config.yaml
model: "contrastive audio-text model"
hop_length: 320
spec_augment: true
embed_dim: 256
encoder_patch_size: 4
encoder_depths: [18]
encoder_kernel_size: 9
text_encoder_norm: "rmsnorm"
text_encoder_qk_norm: false
residual_init: "zero_last"
optimizer: "soap"
lr: 0.0021
grad_clip: 3.0
lr_schedule: "cosine"
weight_decay: 0.0
Rows from block 2 of the text encoder of a small contrastive audio-text model, named by matrix and row number. Rows with one number belong to one neuron. Each number is 128 + 32 x the weight over its row's rms, rounded and kept within 0 to 255. All counts start at 0. Numbers have three digits each.
After each neuron's rows are labels from the 100 texts, of 14976, where the neuron reaches its highest value: "fires on" is the input token at the peak. Only what is clearly more common there than usual is listed. The data: synthesised imitations of 52 everyday sounds, one a clip.
# fc1: MLP up (text_encoder.blocks.2.mlp.fc1.weight, 1152x192), inputs 96-191
# fc2: MLP down (text_encoder.blocks.2.mlp.fc2.weight, 192x1152, transposed), outputs 96-191

fc1.754:168100094135107105172140153122162116119170197112078107086101115101127136156146171123112075137125154126132132103084077135121182127144156075066076124115110141151128075149115138105153126105059110132075105072106176110093134154120082124138063064184160133153136102122122151126096120139122166160
fc2.754:108139171141106119095088197104118115093136122141134163057156149131175134134149150156109125166119143116145174143125097114122114168113132135085068133130180124119125155082167109104141134141104064122154096048187168116139061106131120148169126147154085137145110130117130168173132164070191153166
fires on: "ball"

fc1.150:131137116148097136103114197111145158100134099144112106108144146141144083179128085178140196089112154130124101077160101081177069099088167143158121144115145100066089093086107111126153118137173136087146102130152131043096143091119142164082112104054112168106101115069122141116091087103133127150
fc2.150:140071166126114148154126146160197124110115159097174129166179097122103129114094084106108088153102091134141137118109072184074158095177087139135156089130181141156161145158095126183123105125092161114139123069142195122135179167092098172122101131162074146114084065119130145177091148156145187097
fires on: "phone"

fc1.248:089160123112115100091076064166117149148154127039120127111134160091101147181171186209126117103119104099153142135129151170083175131118140075106109095124142142134148137138113142140114111151121166114092118109143167140074113114118145081066132112038133147120141107115138141120159145149090118108
fc2.248:113116077139154168102124093118098133159127110066138158107129184028114157158154145150175075132112094177220147072129167157121161122135098133176138097139121131150129155126102154120114181107118098127144087138115115189094076078137078106094105177092132166126134112119118165199143137183120160114
fires on: "mains"

fc1.583:131116159129121089110094126137049104114126164146118116112079150146100112164142133158124147073121097069132136096164124111132126079119139178116130096200154092096096135074115038171111127103084145106122169184148109073085188120109114126093099136086100127115135107086070105013168119139173142100
fc2.583:095086096121156063112119123080082114136118138082079149121181094153131112145107035113160140097079124113108164120141122169169158096132129173126131095163191081129139126096152113152130131157151112119088079219116105155096126113107096140084043134146167118083101107123095130075132120126123160122
fires on: "muffled"

fc1.633:119139159166147094103144096113080122158157084142137145166144135068197137154123198174141072135116132136131157075192079102106117125157214139075141122147101103121184140151102156163178159123093061156109188149123122101136102133090171117084152154077091159107122095091170152140109055162106106110
fc2.633:135090100153157148120098131136092148144106095100154183111125137030156169183149131149194079111120091146218142099153139167128169128131125137149158064151128131128144123121163136164119174098104064154120154142128106159082085093121095094092125146110130152132146089126101138180102091176091134077
fires on: "mains"

fc1.710:125151125166114137164130167200158182083132113075112118133116145100113118157063029197199169075121142136092115189129120147120088138109184142124156151089163123080104170094131085118106061140152131123126133138171094118093140118116147171105099116095144133097038120072155154096135027102142138112
fc2.710:128081163095155184128134178165191130098121150120162123150180111144132122123122094074120134108055092098160139113118139166085152104106095127085170070118132177134176138130130120147106094105127110138138190122133199139086184140101101153102130113168095108140119077090119164169103149178159176087
fires on: "phone"; "horn"

fc1.610:127111123154073094098109077111139146116155196143128083111095107146091118131140125125165114163177117172166115150094147186116087139163109121063085157143089180163133150138126155083128094124159053151116113165154127105182081144146089114152105110136171056120159141051124134176136091077104078073
fc2.610:080110111137169095118174152125121094137201112098102151037070095094189134187090096082147111145142125135110141123104100081130165143121075148082095129150199097134164114102143132115139164152132114133108053136150120181120109106159102134154082129139120107109100141125146142099210155086142098138
fires on: "knocking"

fc1.56:146151167061062118116138146103054111122127194145083084110145196106140117140123137125135143164099111139114140138121107139171133138124120110193070127159175125158144093130127178189086113120164165151158069100081155113159146104108099149119083072138136150120129086090118150087140129139106125130
fc2.56:180088152083089124149101135169066080077152155107092127097119151112111131132125141115079099130145141203102154088099180141080165154167095132135125096107183076104097166131110128201119157174175157117135064086152160124186135135156120198098091128123144145089107119084155103129163100156157130088
fires on: "clipped"

fc1.314:184091166141139067080090132120100159140179194152107138150090111124115062115132136162119086128177124111101160071107105147132082134127115140113095078135114102115126100129081119104185121167131087126119099129185107112115173129042164074126179111167153094090094182123093119186142111161145102088
fc2.314:175154118149153103197148098148109143107143133137143107095038078154183153145123073061120110127132155169161212189068123071191158166121112186115112155151199090112179121123115155119136193166154144073094087134107138183111072149177092153119095108153137101131137136104112150147135184102165155110
fires on: "knocking"

fc1.369:065108158120149144110124106178120100112132140120122115119120123101127128094166134105095106117155120066136160088118178090131147117154187133089107104137090070085101115108107110094136103125157125047137143143156137151083137154112164144112079193116163144097128099147146154138105121058167111116
fc2.369:108124122100127172121128153172134144127155115156165149110164056106097122101071095097128165109134120136088167144116138163129144121144113128081150104127189105081164123189136129149111078122125108104101117120131141189057146158136186125145136113185092120138134102124134179134114162080139180107
fires on: "phone"; "ringing"

fc1.336:141155117142121116115140156155168103128119096087136183133155105131104176084120122116147138107103169091174119091107111150177084130069114159089139059136158145170103146131128115108098105167090088176124081076145118116097088111077128099115141160118087148048126172142135189105077074059138127104
fc2.336:159154151099135182111139091180177154131174124146130106145171093172120096144123080110142155133158077100127116082106107134090135108138093099130128124163176195176192165140130140154123054118109107116170154106128111141100144128110087130129102138197061127097108074118135184144124109166157141111
fires on: "zipper"; "horn"

fc1.206:164135131149067131133170137191097123089144157126124157141130055058147117099083087195121187091170084107107141112115164096182182117118143152079168123108098166162102169125160124073076127138119112120091139129140110097112148124101133036107117116111146098126125162115131106182061097090151097149
fc2.206:188128125158162208116148162188130160100173157117211115160207052137117134115085088092111130158120103147148172109137084106112134096154118097094165126119168143145180150190157159144120090111121104144159182081087150172103149159132128159129155138219094167132130092095083189138106136142132186114
fires on: "phone"; "horn"

fc1.11:150131141143097093118109102169088153092133111087143061146120107129072167083168151063148139109117113181124099078087103096085133116073127124092126132143152159120073110155188112116106160115127139118101181065109117123150189155151130131149054121150080064108094119113144162093100161112104108124
fc2.11:097073131136165035134112168106126121149149117116133160122183111160120093130092068119120154134128123075112103179145055120158123094091147172161117135128116111135118131137118119230164101121102121170100103128129128123126099115138147148088097114171176182063122112142091160170114135108150137132
fires on: "muffled"

fc1.624:153131196098160147150133153139188114143129183135096092124144094110178189129176177115155115118085112111159136133090083133117123150139176123093143060122131081083135115084091124074131144099109087105123127090085182107106150132100116149161065111167109177164094098130118143171144110082172180127
fc2.624:109153180166063125138125139158083162109121121134142139153160151122210151206128093171138112166131134122114177136163101179111151144142113112090117121146095126137107131082171104070142071067149067117125136032175150114160106095146092122180110141186099159161111102106138171135108153110147161164
fires on: "chirping"

fc1.77:174089145103055082122103193107164049120140168095128083136132125144142099157112179161152083054130131098194148166147133149117125127146147113117083168115147112094121124102127189139148152169075102186076124075125120101094106096135104100143110124166101149110115164158099142106096146115122175154
fc2.77:139155147147139059102149170137126147114172154141112146086142098125143145104149138159129082109096130134142167146121071126131098169128154129094069133137122099161092146072152101132157142120083095111155118035171183082111061122135119126155145135134072148172118141114109148183120195117148137145
fires on: "chirping"; "ball"

fc1.141:150080132150104123072139160103139106086192123115122156182119136127140137165151106184119091146137181116149091153104125103132141085151131060091085122123110110170097154101061196134141107084144035141124049127161128115093127168113083106044031125106090115128082134112107138118072185082136113128
fc2.141:118120176122151091146105134140177150109116126146107102098143171120145152116126140143115152154103135098121181114127125110127146190128133092123112113159138161150111175103173120112104159145057153173136113063159169152117092114145120144189169110144140141151153134099129172217173193099129154148
fires on: "knocking"

fc1.325:169058084153090120159147154186166115144111132125081122142175184111128139163172121147194143130153140150163102139079074145120146073164128107148110059139081106157176192118104134139106148092139114118063141140153140069090104188117057129152099106131072140129097159154089160112154113149176102106
fc2.325:119178128139103127147112154179108168085116124132122149109102154132198174132144091103131121156143121098155147162096115128128169120117155135108111123162148186164144128126139093054138124170130059123121134025148130081160093128164118119154087178133129175090137126118163101116115137140144183132
fires on: "ball"

fc1.668:186081087097113087120151148123150087111100159118093141167136119107152098187123162143135065041114119108114131098190112109136127126149153125112085151163152137125153132130189162100070114102117125071189099108098118119125117086150136146148089099126116135152109151106048088069040140098158088075
fc2.668:167116147125141069127129122116124138165158127114131184129159163143133146127107135154155069144032131074140178106146103131115104160141058151129113089130094091140138128102174100095172130106054163115139159093128147186077144130109128127143168106142138116115124088102141152155098171077118105163
fires on: "chirping"; "beeping"; "noise"

fc1.144:233117136141098135137083198107160079037120126092149107155085106128056113091132174098092179149104136129125142097158120109139169110125147060143096150090157134118123118170076118079130082171070099137091148128091127070100102109131179147124097125171125054122096135122147150097125140150122118155
fc2.144:164146103203100142194099165149185111147144148138134146197126140109135169147121138092058082177176115134141146157137119144133152126096124132180139108112139114097136111132118159096114135171104125120107096119126116193156085111163177187127037143221128209141131134133097169148152187153173137136
fires on: "baby"; "fly"; "stream"

fc1.0:105129089112078082137059217182137141120130131157151129119083149195158125149134149182129168105154157126161097113038160155158120198153112163139109119112133102150117079059125119123167106149145098170091132126151117102150141158131099139153134148138090098147110185165125097137113149137105084141
fc2.0:164136123153138067155155175196131115122152169142123163141090154101122182113127083074103160129157106047147108184106117075130131137109109114150125121201118130174166165108137115074179130092133116152130117090137148094166115106127144164098135147130145133061100146131074083118107194128165141187
fires on: "quiet"

fc1.99:233123136129111114146105120146193139102114142128157095106136050145182100069089135112136153097089101160128151112141128168175141080117115117168099115156113110147101149097146087074125157177134095099101086142167142100120106079055137177143122118111067111069123102142120125104145119104163106067
fc2.99:087108126119142176083150169098108210146097167157127120102145141136115183120095135140179121138190092089143138140087177131090126127089115132118168165156160141070144090145131110177095109121100117141155161122166140148182165120081106119120145135187150107116212134129116064090150139156055123075
fires on: "knocking"; "laughter"; "chirping"; "laser"

fc1.692:167136144107086070124097129088105162085156092137158178061173149160142182082101071145175126127152124126096151035107198148115088112096130125099134122129142148076139140085127097132178113194102089174126132083110091104097137096093141076072115128120110164127122134163081121101063151081166129101
fc2.692:150163129130152204098163163166150158182146088086144125146204123155121139100108126151131144098094114127155133104144146144107135118167095136125147164118239172185127170155140126144083089043105115139214148059108144129103199125162121132146129115152096108086140086051111178121142085144134105118
fires on: "zipper"; "chirping"; "meowing"; "beeping"

fc1.718:059123128096133118145134143102138144087167125083153079148167106136132160118130104151130093155123159174059080157079137092087173128172097136125165115110149108158147104080153081120100186161142069105081050083103160078086134150145154158143153133133172136102116123119169057164100217118136134104
fc2.718:018131126103165135126133136075186083132129111139155131148095143119152122136102077114136098128137102104095066154136090096132141136129034120107093085187170140110149106131163107089122126125131089195097082077115145077130152138108186146147117132110192155107091106085124113124125186130158104146
fires on: "quiet"

fc1.470:050169151087131106126142091087133128147128128116149111137153069069106103159124181124127129127160147138092052181038055067101144099120094135081139096108182167109098068095121085076123152113165126151082134157153128043169128084140152134114139128116134110123123165116157062144110134115159085116
fc2.470:016131087099152128126137153109167090134133119113124141145118129105148131135074107089122091140175115081068045163106101112138155131086020109129091094174160118111162102152150120064116121092111093148100103101149138067138148096137173164141106155134148166088103123143138089099139176085160078140
fires on: "quiet"

fc1.310:167097145151156126115082124155098160190247171139137095148077171123158130117155151115148109151103153112138100153104114130154086125101123111129098159133106182171150103113141174110137067155177127173136139079124127123133114088072095048095161057138123084084160103070138144087151125136142060186
fc2.310:123127148128134131134164135108187182113148094122126130095103118110134101112142113136132107147174107145144159175122084109082114210176105136114172108093169130130114120113143157178165132118117114117151073140143185127161081105139121079123094099114030103161145140083080153164127173092238111139
fires on: "knocking"

fc1.285:173155169156167143152135089093167103114168170153083138103116184184122199080097146170155162108101115107083166072142109075138091133153142070136119121122037145180146145168124147119151138184064061129114086138103143085092113157065065123148146154134054095111151130163081151151145124122105139178
fc2.285:149152129180139154144129094071190121130171121103132157126155149221153113140123126137108128219134085107140208181130155166120142157109116140144148145158188161095163121210140103102114111125127172150077104162071093210143158138173153150170111139119149183153093164095128148151161132137173179148
fires on: "croaking"; "coughing"

fc1.279:090111179135114159165103067144157133080150091128094162122138112156134139132093114102078087082054078113122146144077138134104122129173094127108127130154139134117197175124122136131071149182124130188129113113081065118069131105072121135156150160126130109121129158051183144117150116129129115105
fc2.279:089112170134166175078088145149211140111141101118157131146157160147121125164086101129109185094131098100099160144120073105141149108170046128175154110142213137167182129158146112153110100086099094133131106113140189175108123085119111102103120113153138106073095086120129185137143098173123145113
fires on: "zipper"; "hiss"; "whistle"

fc1.608:140137156102066052127140130070132147115099164139139128032080133156130145111148152139194070097168105139117081125158167104145140050128090130106143141144134101109170121108076161127150119099123144114137106030153116058109127082122092106145103092134106131143154056099125142131123108141059143109
fc2.608:136137144141142108151095123088089129117121166100128177064145137147169100100129094133168075153131153101131104155092131127138107104160106151109149067061141131098128136102170148124141154100127179115156145071111133193141125053116092131142139108131121153123153097091139135230138129125075171152
fires on: "noise"; "white"

fc1.117:147106149135144135147122095144137122074128136019042123131072103100123165145167127075169057170119136145132139178087129122125116166145085144113094182162125136169122144105173099104125129138185110130072090155085100148144160125071092134113076132155152077092137164085073118137157159089116151105
fc2.117:167100105143114082099135184172063077116160155104123165098175157115169082187106104106080140156140106145133147113106137144133138098127117136095138169142151128096176159079137092160138176204158160158156095176145131154148115119150119170084081092155108104114112176122122120080175132084130125136
fires on: "muffled"; "laughter"

fc1.334:131153143168117125109148103143103202127171128081133111156182113113143137133061091169158201123137094091120126054162156149121149130115125136070102146157108174116144180075138137136146112143158132173154157127131165106086133064068116103108178155143127146103118103114119129109109101126166111158
fc2.334:126157162129132220104140107173179121164133127112159131106245108146116132124074125098131140124121116116133136111133081140107120143174133161080133161082175154172186179173169110147115090055152120122200187054122142154119190131143057154132091094173097117104125110076128135145086064142169153110
fires on: "zipper"; "coin"; "bird"; "meowing"

fc1.233:186165116127136144088074119116192142125065128189136154122144117171135132113157152140121090128153164083132166154126133109142129127143172135153100129107139184048107147070174044055173090169123120085091137134156129069130162152054130100104152111131075104138094136118142135053117136129166081078
fc2.233:110118100074087091138106067135115147147081151112182168159168141140151102177099075147120099185129112137173112092129127150144147140118095145143114086126108101119137129127122101131137084094150156138176114124149141152121161106112119131192092089098151131179122127128090140129088123128196155191
fires on: "noise"

fc1.275:134093102109140097179145114087082146133103168099105184134199115152102178097151128097117138139137177091110173135107051152160106107129133138142068162160144108119172109126172127168142135115077180088061147133095095118112135102126101111104071167117101153093122104080132074092103169104179142126
fc2.275:115091100140124124113129175109087109111122150095082166127191091156097109134101083057112146109118107117124139106127111134160128088111170140110082084141177098085152170072169101185160105192137165132121098154123110165170127096101127156120096173164131136041112117158078127014138141135122113102
fires on: "muffled"

fc1.100:156114132162131088134157103134068152107130100178133108186135133112184132142123151123181160084097082113090075143127145138085149094139167165130143090115154069087111180106055142118118216136130065137062128119184137106109077126145150144083150084097059103161082111090068131157123103101161128097
fc2.100:151074114110125127167071154139120147149087143133118201111158117112167132169131114109156117167122096091172152141113149135140156106104117133181186106116110081147140079130145098095188163072096092142109146142173163184165138130119124101116100156128130130078141116140126137107123120104092111174
fires on: "buzzing"; "mains"

fc1.309:145106133175122145135104109093181083186160175129067108125085101084069124185177107126125113137146130117166137160116067163102147103152153093094075146120108151117142146152147185107107180130091098121096084109140076128128148183104061083084101068149137097131121151129158140142066113111090116089
fc2.309:132101173164129052114129143124099106099136124135139137099158143125175153142141121209129103149102130103152172119152112126105132158142092133110106115150178114124165138090145147115167143114077093150149143070152161163086065158157129123182131113157122182179132095127121169163175207095096150159
fires on: "chirping"; "knocking"

fc1.653:210077119108126095157097156101163124179122194117134114163120085162133144127098206126108060111098139069148141128088089146099166163185110071114092127174113130168115067118158123131093108143088091121054097080162101110085173160139106136099115122147106095155163179163115135162074117129124124123
fc2.653:136128174151122054102153169148139117114165120145137122104127124124117131122141124191126110119065136144157177175136096105143118158119109138114102105132150094153137138138136133171141139100052097129178107087146200148118094136144138100134135115143095156164115091145113163182155195116143125160
fires on: "chirping"; "knocking"; "drop"

fc1.399:169088149172072108145127177180103164140151129126156114179163180153141200152093118139153121114142140136147108186035129124102112114143128162109125125160101134130165166105095148114170126139150071131105119131110116101138155165182071079147166116091069042121136164158107149143118135154114123127
fc2.399:186190163130144145150133123186114171120190147141118098154128150155144185167176087098124179127144096087140173218111145106125106170094203144100158126173119153185136198109116106058150129125171116132143114066120148144198150112116073078139124142114122093089131124111161099129076152144213147146
fires on: "laser"

fc1.130:105103106137053099118125178124117143205185147094104089136150158113141135161135149092101127123160149160181171154091140081146112199132138142137102147122105100135152112113137119104209163120110081139119129125143059133139140170112102071122082109121083109130145129079123127101152149135186148153
fc2.130:163162170128129120136145156180136179097167137193157159125117113127148208144184107146110188101156125084125187174153154117121118172137171146119157152196147153181139151110139124091124115121139089146146125046134156120147091153119086092135147129131117129081112145102147116141105174114189158183
fires on: "laser"

fc1.27:101122095171120092101138117145130218169156088138178151124162103184150100129069134146117165127089146053130145062097113109123075109077101119094117109119145119169143141133124135115094109131105113134162142101103110092122130115136139181144116139137086165121097132103158094171136082105174086129
fc2.27:101152132107139220120123114153161160140161091114195127087255104120124137121109145111126164114116091118121134079122107139079143122141129130106109141070156158195159182154126122128089098097093112111164153087124153122108138134122084143139075148169103142068112085131116186122123093156175156130
fires on: "zipper"

fc1.672:102046161119096138140111122189110164170170117089130103137103093166142187105129140128135102119114080103171169099114055131107119106110170168130118072196151112136092153157106098104118144180110090171170079104149082048107135156097134105083156164115123109090174130126115087118129144135114180074
fc2.672:179128113160109118122134174138149127090107151106115215157088145113152167143159107097125089112178138066182191182113186107105134086153118120151159116159096125140181147107163143075162146152131100142117087116120158171176051161078125117140150168129142086084110165096133136094086114146137197150
fires on: "laser"; "buzz"; "knocking"

fc1.682:148101099171109076143082147137127215124151172116120133124085123158133123134079130123097135121146099065168167104129106187101104155173143102129152099142100137146116106090094122089148142119074055161142118151072112141082104088168100102153137136126090056135111170085091110177078169149119102115
fc2.682:179139118144117071174157143161135123127155148133136133136144124115097232099156119089123131124185110102151165180093100075148124135098142180089138135150156142150164165099121143085191105126142108095154103111144163117137064144130119148111175138140112102126143146164166112138101155140160138225
fires on: "laser"

fc1.766:173076165148156106141137181139132109154184157129125122112111148097139115152139170112127103125154144083187106154140047157150106136171134112087071116152107160150079162076124128118145098142130115131119095126147134064093126127139039103157115147097093114155122128123113125216096142141092139160
fc2.766:143180135151115111126108178134145126142153110143103134059155137145156142115166170088143156126164164137173129189088137102143115174115191127080076113122173158177142121070142133114166111145077124127115106058164196098121047124163120119180113116149095116129130197146103088177131146141184174135
fires on: "ball"; "knocking"

fc1.401:137140091158082068047147073115111101070088141061092150095104150054115126142087158169107157152080129120186139122114142149100173128144145064087125151139117176148149133114082094148142170161161174158100132132141136126088088107149115123055128129114162113098138068128154101203122103138134132106
fc2.401:123107108187194128089123133141109140130147113037103181150075139053162160150132118131168091132118150169198154142154180139127176102152112116151157089144123111116148149071103160172129208130124118143138094099121122173097059088135137100132127169149165137141138124131099183193161150150119136111
fires on: "mains"

fc1.165:156172174170068125089125099148064104131141145155108160197143133147169083080110144134163160084098112127127069110127139168167113125098105104046159138135177120137103165102147100127175106110127154146141162122124124118083135072125142095136098086150084069126161140063109162090110137163088080119
fc2.165:127193086108097136116148110099185094122119108216113128068162110091154138099186114142125134124139130107207108129125141086117136140116168060084154139111118149087176163164190087107111090139091124098096117153094097110212138136190101097113149127104169145092071117174158165112160027087102169104
fires on: "chirping"; "howling"; "beeping"; "knocking"

fc1.377:137138092098138130172112054101191109139169100126104138169107120123112076111105084142133098157102074101193129077198139099107128116131104147108096105085063116162121116149044190088124189171083100106136113105132089076109146085128137168129141138101046111143130160170110130144062109125094094138
fc2.377:201127150161140135194053102134137118118134106186115203187124139130163149173144173139058135160127151135133114219099160114127138133092117141157169124123151117115174100115127125120162116087095152118110161111161136206123067146141166103139105095132157195105091154102125154149123103199138151115
fires on: "buzzing"

fc1.298:088128146103198059088092175128111100105131151108127119090094120148054116116124112102165083063136060134082084158161121087132085093105078097106102182156130155105097103081124169060136179101169176088150174091145123132085128120135105176104096098162105106104161093067107125167132151100144098089
fc2.298:087126114105140103109155149114109143106139124093102192080084166124130144093103140156191093115168092073099099163096130111126111098115068142067130086086123140107174149129204120040123138118091155107147187079096091176108091043077178145160153108168125147082149089128117157188131149057134121132
fires on: "noise"

fc1.221:145112086146115153090126134161126169076105163155124111128166090080159116170128135103100131176126138066154128044088162121136139157084076122125087076111166145078111105076121163104137120072109170162142144127162148142128163131105139141057117182110100119073097157110145161135076114065127181097
fc2.221:107113129088134202140105137174156108134156087111174110093171067120095100123062122068115165131138087119099150106079090143112151128168135133111119147117206184140157122185136150165131067102119134114163166107160145125091159150126148158113118124163078121100126095131119188138070106099171158114
fires on: "phone"; "horn"

fc1.557:159134124154125118200139093095080081211132123138101091120100130083120089103076126134177110135080123140131119090104167165154149113139148156105146127117140092158130143188152170119091190158136153136157176079111112131115141075138111175155092077127128092136125115115136177122125063131069078115
fc2.557:178155145105093123161089133124115143112091141176101147088183083146137124141156151099088138145138144127155129117111158106148114134124182127138194054106171124135160120114151112185144146105119133130146131091164147168143175171145161116116154159127177195099114095136105110090158061153095032122
fires on: "buzzing"

fc1.444:186151190165134139103139059132086109086149124092139073165111150131106083028096124156176162095119084130099169143125088104066127117102101124132071060109117161201160150137143152148107147218107107101136160165114111147140158151077119127109162205126104147128056111123128087107125105108079136074
fc2.444:156123188133124127117127125103081127125144175179079166115126090131144150118151078090099064114096113103148125103098144190137190135144111139113100104060104147115116137180109099124142079089094156134094158121179166154132133181143175090154153100128157163133105169182112134134152111156115124168
fires on: "croaking"; "bell"; "hum"; "mains"

fc1.625:069137169048108101083171117149102109171097134164126150167122203146152167056137161141086115160083128088108131146108074141071151139085083111133115120111174165133115131093144151108165068181150185053116100102087114157170134108164094099077118157130122116120115107128188142127069099093110151123
fc2.625:100098122052097098121129074201061075106109147142062151105101184087125104159092130119092175137144151159066169088090149130103145148143082124146131096107129099107123164174135091149115106159179140098071051146163124143128088144201108181126079108134120128136144142115163133113111132118150152058
fires on: "clipped"

fc1.472:123084104153124078127121181126164159169131203119117142126113119125104105100172168166154071161176172095136097157165151135070084174134119073144119110170141146134097113091125178104135112159081128150088116094123141096076107181129105088131073140157095155123125100144103174126122175077154117146
fc2.472:140150137164114100125145170118153143102154116156131157071180143104152143153141123153145119139160094125174154146125125123133126148132112134104098093101129147201114131047153148095105148116098068112153084071152186091123078087148082129174084114147099125142139135159130156181099204140192208132
fires on: "ball"

fc1.599:186096144148121082125155123165149182116130142056127132169115137113112167137102129130098136151220175077198130115161081160142111183166145163159113123090122170100098078087093095066161129131102077126168126098053118093072100137158140126066145159106111082166113071073134104128106143130154126138
fc2.599:164140087139100095167168134163129127114180188147128146086102187131074171124162130054128149064157116104122164138099121112123121144102159161075098153139146157162143158108113125088183081152150127109164065119115190104155116155126137127136132141126122083116164182162154093162068204134161136205
fires on: "knocking"; "footsteps"

fc1.767:153159112166118144092072215160139128034197130112127155113097147159075201154164143157092135099088114138121139107109138102132158145144129100104043162078092148154155124179107141144147102142102092102161104115201159102144098105155153131116115077087132057116129167109148120063146140149112123090
fc2.767:137123145169125144111097130155195154119144111102135107095167138146106113092127138102076092169109060155144183180113141153100198125103143143107186140104131131141170151182126091110143068115088131157103151103078155161130116168124173136144108142118111150162098101146116203158154140137122196110
fires on: "phone"

fc1.1:110063128122117144151144180133131167092148077162096151104140099137134136170116112122143150157126114080196137162075169070066179144097117127097112113110155146120156087107117165103111113132115145165093159149108089093089137165081070174105087116115117153130147098138201171157105117105123158079
fc2.1:085103120055113176124127108167143078117120125119163125077170117118114100144088166106091145103140103129082147084119080145074158108169113137157131145095158144194145159173117103140102098131148109069131113093162170133116115134154093203097084106163139120078104098124131156125114074128170148109
fires on: "zipper"

fc1.4:109092187107162095129124098085123172081105127116095089116136151114124098080135152096152115089102123138142179156131083093102092108154197122118151082071151123126104150096059111121132093068087145099089137146086126115106127057122155112104103104149110103126143179115149156104121095084150129109
fc2.4:097130122098092205098117150254126090137120107147131180148174093175094127114118078076143139174085109068101105106147144142095117174091102075103133120141076105112117123151103157145122126145097180142135132162161162116157104168118180157104128109140121191127135068138125174106096144128102042142
fires on: "clipped"

fc1.432:169119161099153080104104128093089180115166142106127084152182150098134138072132148127167094132117114096148132130146124161150138124126166162107096124151050144164118129091119102142102097155107078116171097161086205108070092081054110099116121127132091071142116143123129084112080134174120097119
fc2.432:115146083135099071136133149076123116132157121110093111075132128198125154060121086057120181100156132152211147152072094109170105140128142132132055154136229123141173163133117121149180129161082151109125095115171168110121058122094074126152113133151119089144142119162100104154121190121166123119
fires on: "knocking"

fc1.414:100107107081154115144126097173142123093181116105156070102122174105136180080170129092184134092121157117101137064096171102126194090165167160089102169134140112098096139144093158115136176163146119067119147127122142089103149092093081202100105110113125155101134125144116118112130089098075123131
fc2.414:094099115086116145079096102195158134074148076112117098104150168097102063131101125115116132120128091181125149118095102125097197133174103134098138074092188122146122150158118080188110087127155129135088088107144177152107120116132171148115120064119120132129120040098123208185121128120155178091
fires on: "clipped"; "creak"

fc1.700:129137183146103076098153126133103191132143111138093105103147082101126182071126115187188129150115102115133088159078115146113177194071121113104132116107085177105126110110122130119119080194126057073138183113148105067158108142044172121103133054146123097100115174086177123155174100119066148132
fc2.700:115087103109126120138118133215083095105189157079137141085114171067102113166088135141081105119126109129076171049129163109102127129135084123083095117165148129169172179120169092147099144169148196152174102158116176188183130125179090213093157120101167133090151137089117155144115145116146167139
fires on: "clipped"; "coin"